config.toml
arch = "vgg"
model = "image classifier"
dataset = "rendered landscapes of hills, water and sky"
train_examples = 72500
image_size = 48
crop_scale_min = 1
horizontal_flip = true
translate = 0.06
rotation_deg = 10
targets = ["land"]
num_classes = 7
norm = "batchnorm"
hidden_act = "silu"
depths = [3, 3, 3]
kernel_size = 3
stem = "single"
widths = [64, 96, 144]
downsampling = "stride"
label_smoothing = 0.05
loss = "cross_entropy"
init = "torch_default"
optimizer = "cautious_adamw"
learning_rate = 0.0049
beta1 = 0.9
beta2 = 0.99
eps = 1e-06
ema_decay = 0.999
max_steps = 34900
batch_size = 256
epochs = 123.2
lr_schedule = "linear"
final_lr_fraction = 0
warmup_steps = 1740
weight_decay = 0.0
Rows from block 6 of a small image classifier, named by matrix and row number. Each number is 500 + 40 x the weight over its row's rms, rounded and kept within 0 to 999. All counts start at 0. Numbers have three digits each.
After each channel's rows are labels from the 100 images, of 14848, where the channel reaches its highest value: "responds to" is what is common among them. Only what is clearly more common there than usual is listed. The data: rendered landscapes of hills, water and sky.
# conv: 3x3 conv, stride 2 (model.blocks.6.conv.weight, 144x96x3x3, each kernel summed), inputs 48-95

conv.116:401520547530536445469463553459536486562350422437483530400517505484521501475546480524536547499503481496474523506534521476495500502562467506482525
responds to: terraced slopes; sunset

conv.132:467455432509520486494494465499474584535515529544498520513508474532493411493525450560477467473484478500500521523488505472468541532504424408464459
responds to: snowy peaks; night

conv.95:524506477510446513475454521498537479542532482418495467467521475527519515514341562495452470521508500502477406505538543465476472514454566445500403
responds to: dark volcanic rock

conv.13:528511467454425577487420529527506505506508458482477496476502464545517483495333510434437465507485505459535424507569479455451452512463477443483437
responds to: dark volcanic rock

conv.91:396512494492545433484469478482476503509456372389514411452473507558447468512552416513533558416493512495512564534478543422468474522552416528453536
responds to: terraced slopes; sunset

conv.72:452419501490480445455489489481484588498463466483429453445452460551509474484511444456489514529562493500516498463508556496448424463462450508459542
responds to: red mesas

conv.142:472431466541539549479525524423517570538477520539485513469539498555524462499552436455528499505480518555492517479451446529488513409506509508529511
responds to: desert dunes

conv.58:482517568497444456528486527476434516388464513500477463505524497491486425503513473493479485458369515436511507483492454492514461501463452498445461
responds to: red mesas

conv.138:468517459531465417541493527453484511525504417497507540491498382478493431526497459526480506482508531511556387504519553442498464528482437501468520
responds to: red mesas; noon

conv.20:511425496522490515463474497496527481504532526452537518503496480505531498520554481538528516494459515570523474477488502455437524513507441446400412
responds to: snowy peaks

conv.25:489395538505509467477502556535504461478574431464516498534432500534440458482543567494483478431510472482465521444430519548490569458537521481466478
responds to: red mesas; sunset

conv.121:521522486510427440590449548486492538514508472544469501510531456492515481528472471498440460513515574422513419435502512477503451492469451461532511
responds to: dark volcanic rock; noon

conv.111:465501530430504571482393487506445543493482479439426496480505520531415549478549430410555489449484525421479564508454522481487465489492479583507540
responds to: sunset; terraced slopes; desert dunes

conv.68:530502510440506543457510496418443528431484548541430491534480467515429497446495446464518500429445482425400462516420504493515463492492514462515502
responds to: desert dunes

conv.57:441472442523448500505440505436456489499441478505459514460475480545453395488492483470501532475418503467470492503487506423417441498545460479436455
responds to: fog; terraced slopes

conv.39:458509515504484449464519515423496559543368457492447506485493484489475523455523461495524560444463488426479523512452519465538466499545445513547508
responds to: terraced slopes; sunset

conv.127:516507514484440484483466476509460570507484457436484433511485511427460546466562459471513488485506487460471559495502478474532482511493436562531540
responds to: desert dunes